config.toml
input = "log_mel"
arch = "transformer"
mlp_ratio = 6
bias = "all"
qk_norm = true
inner_norm = false
residual_init = "none"
shampoo_beta = 0.95
precondition_frequency = 10
one_sided = false
steps = 7600
batch_size = 128
epochs = 37.4
final_lr_fraction = 0
warmup_steps = 380
Rows from block 5, named by matrix and row number. Rows with one number belong to one attention dimension. Each number is 50 + 12 x the weight over its row's rms, rounded and kept within 0 to 99. All counts start at 0. After the name is the row's rms in percent of the matrix's.
# v: attention query, key and value (stacked) (model.blocks.5.attn.qkv.weight, 960x320, the v third), inputs 256-319
# proj: attention output (model.blocks.5.attn.proj.weight, 320x320, transposed), outputs 256-319
v.11 111:40 45 37 66 56 42 67 40 53 70 19 57 67 48 49 45 35 76 45 31 35 45 62 33 38 68 51 47 42 32 39 57 36 69 40 71 32 44 45 63 63 39 50 38 50 49 50 53 82 40 53 56 57 54 41 46 40 38 59 55 39 45 52 58
proj.11 113:41 68 53 30 39 54 25 50 43 55 65 49 45 41 50 51 36 25 46 48 60 32 35 84 45 30 44 55 45 48 56 55 40 47 66 56 85 71 37 57 49 57 69 63 55 53 58 50 59 50 61 63 48 45 69 51 59 34 45 55 49 44 59 47
v.12 101:55 49 59 47 60 56 41 57 45 45 37 59 64 27 43 64 65 44 43 60 38 26 40 66 68 35 46 48 76 21 42 62 36 48 47 60 46 46 31 45 49 63 59 58 51 74 40 55 42 47 66 52 49 41 42 69 63 53 63 42 46 46 39 63
proj.12 104:63 45 45 41 61 56 71 62 37 52 45 32 46 51 56 56 66 64 53 59 46 72 53 45 48 49 29 66 38 61 31 55 37 48 49 36 57 59 60 70 55 36 44 57 30 36 58 54 57 62 78 43 42 57 43 48 48 50 54 44 48 42 38 26
v.13 097:61 33 58 48 29 63 57 52 44 40 71 70 46 52 35 38 36 45 64 54 64 43 61 50 35 44 53 35 44 45 31 44 39 55 35 46 31 68 55 39 58 55 59 44 54 55 61 55 34 31 49 65 41 36 50 34 29 66 61 26 56 53 74 41
proj.13 097:41 62 43 42 46 53 43 40 38 48 37 47 61 45 47 59 68 58 41 43 30 56 67 42 55 38 85 57 49 66 77 41 46 59 38 39 39 51 37 61 51 61 40 41 46 52 48 46 52 42 37 54 44 67 26 51 77 40 20 57 39 57 41 53
v.14 101:68 26 51 41 39 51 36 52 58 58 65 16 70 61 46 53 41 52 34 63 56 62 47 65 46 45 37 72 51 57 81 38 47 70 59 53 53 46 33 61 33 46 55 48 33 33 67 34 36 61 28 45 42 46 64 52 62 33 42 64 47 48 54 30
proj.14 113:55 82 69 74 36 42 72 41 71 61 62 70 63 50 51 57 54 67 66 49 59 55 45 66 65 74 55 40 62 63 50 69 62 46 45 71 52 41 75 33 69 71 45 45 55 53 30 71 56 47 39 62 47 54 51 51 31 60 66 31 47 39 46 48
v.15 110:40 47 57 34 52 45 51 31 50 41 62 38 39 40 35 73 58 16 47 58 49 50 32 71 61 56 38 43 69 58 69 29 27 64 53 60 50 31 58 55 44 63 37 63 43 47 61 52 52 46 54 68 61 47 54 54 50 65 66 48 32 58 49 39
proj.15 103:33 80 57 58 36 54 53 66 51 53 48 49 61 47 61 33 38 60 45 39 50 64 67 34 49 32 64 62 37 29 37 68 62 23 54 62 51 51 52 24 39 52 63 60 72 47 55 31 58 51 40 53 17 57 47 39 40 58 61 38 53 46 42 51
v.16 102:69 71 45 35 47 36 25 45 25 69 50 50 55 45 68 27 65 21 48 64 50 28 51 50 59 26 72 47 64 50 46 64 46 39 35 67 46 51 43 38 40 33 52 45 37 79 58 52 42 60 49 41 58 66 59 48 59 53 42 75 36 47 27 48
proj.16 111:30 29 53 55 56 59 61 57 70 39 41 49 40 54 26 40 57 68 43 55 61 45 52 63 37 36 41 47 65 54 52 52 68 63 71 33 52 31 66 53 49 44 65 71 53 55 45 64 40 50 63 52 52 43 60 54 41 51 31 33 59 65 38 41
v.17 093:47 52 36 33 53 50 51 37 62 50 33 56 39 75 54 47 39 42 34 46 42 53 41 57 34 57 22 54 45 71 67 56 43 75 56 53 49 39 72 37 38 41 46 54 71 49 63 59 40 29 49 38 47 31 31 35 46 61 52 46 50 64 59 54
proj.17 102:40 46 71 66 50 40 38 67 35 44 32 63 52 45 37 70 66 50 45 47 44 59 56 61 43 42 58 47 50 30 55 32 44 37 56 63 43 44 31 56 67 47 52 34 53 44 46 22 60 70 48 66 51 51 54 56 44 33 57 58 48 49 44 58
v.18 103:60 61 53 44 61 53 61 37 39 34 58 38 35 69 70 54 53 50 45 39 53 54 76 52 47 56 44 38 52 80 55 56 42 44 51 53 72 53 27 51 46 48 38 68 57 58 72 47 56 43 52 58 48 67 57 33 46 51 63 45 43 51 38 41
proj.18 104:33 36 38 44 43 55 17 53 41 70 48 40 37 38 21 44 29 53 67 59 61 49 41 45 44 31 47 67 54 12 54 32 58 59 56 58 41 72 51 56 31 51 65 36 59 51 47 54 36 50 46 41 54 40 51 48 49 40 33 54 60 50 62 43
v.19 104:52 54 41 54 45 50 53 70 74 48 42 64 35 51 40 42 57 55 65 80 40 39 42 31 52 46 49 31 42 53 61 64 47 56 50 54 36 54 46 45 47 62 51 35 46 41 52 61 47 63 32 36 31 33 71 53 48 41 49 47 42 55 69 43
proj.19 106:43 62 63 40 26 48 36 50 35 61 56 35 40 58 52 34 54 42 62 24 66 71 25 54 73 57 62 75 58 45 52 38 60 32 21 37 39 36 49 42 42 41 42 52 48 59 60 43 59 41 44 46 50 44 41 45 54 54 45 55 65 56 35 56
v.20 095:58 45 45 41 52 41 31 29 39 67 70 57 33 55 41 40 45 45 67 48 51 51 80 52 47 57 66 52 33 32 35 35 68 70 46 51 45 38 61 60 54 40 45 57 22 49 37 41 66 56 42 35 36 37 66 64 52 54 80 66 70 59 66 42
proj.20 096:38 69 40 47 57 56 54 66 45 49 30 52 58 49 59 53 68 50 41 59 31 51 56 70 69 51 51 31 52 60 59 47 55 39 56 61 34 47 47 40 56 67 56 54 36 59 48 50 36 67 55 59 62 43 54 39 53 48 43 41 37 39 23 73
v.21 101:53 62 51 52 23 26 45 51 44 54 47 44 79 65 46 63 59 66 37 58 49 19 03 49 47 57 68 62 45 48 38 45 71 52 42 51 62 32 73 47 66 57 48 45 43 42 53 46 47 25 49 33 59 33 40 52 50 58 64 43 41 39 72 53
proj.21 101:44 44 58 51 58 57 46 62 49 39 43 57 36 36 67 60 59 49 38 50 29 80 82 68 51 31 39 57 57 47 64 58 35 49 86 39 50 67 43 60 30 44 35 60 51 66 36 63 44 52 52 70 39 50 37 50 48 47 53 46 69 58 39 61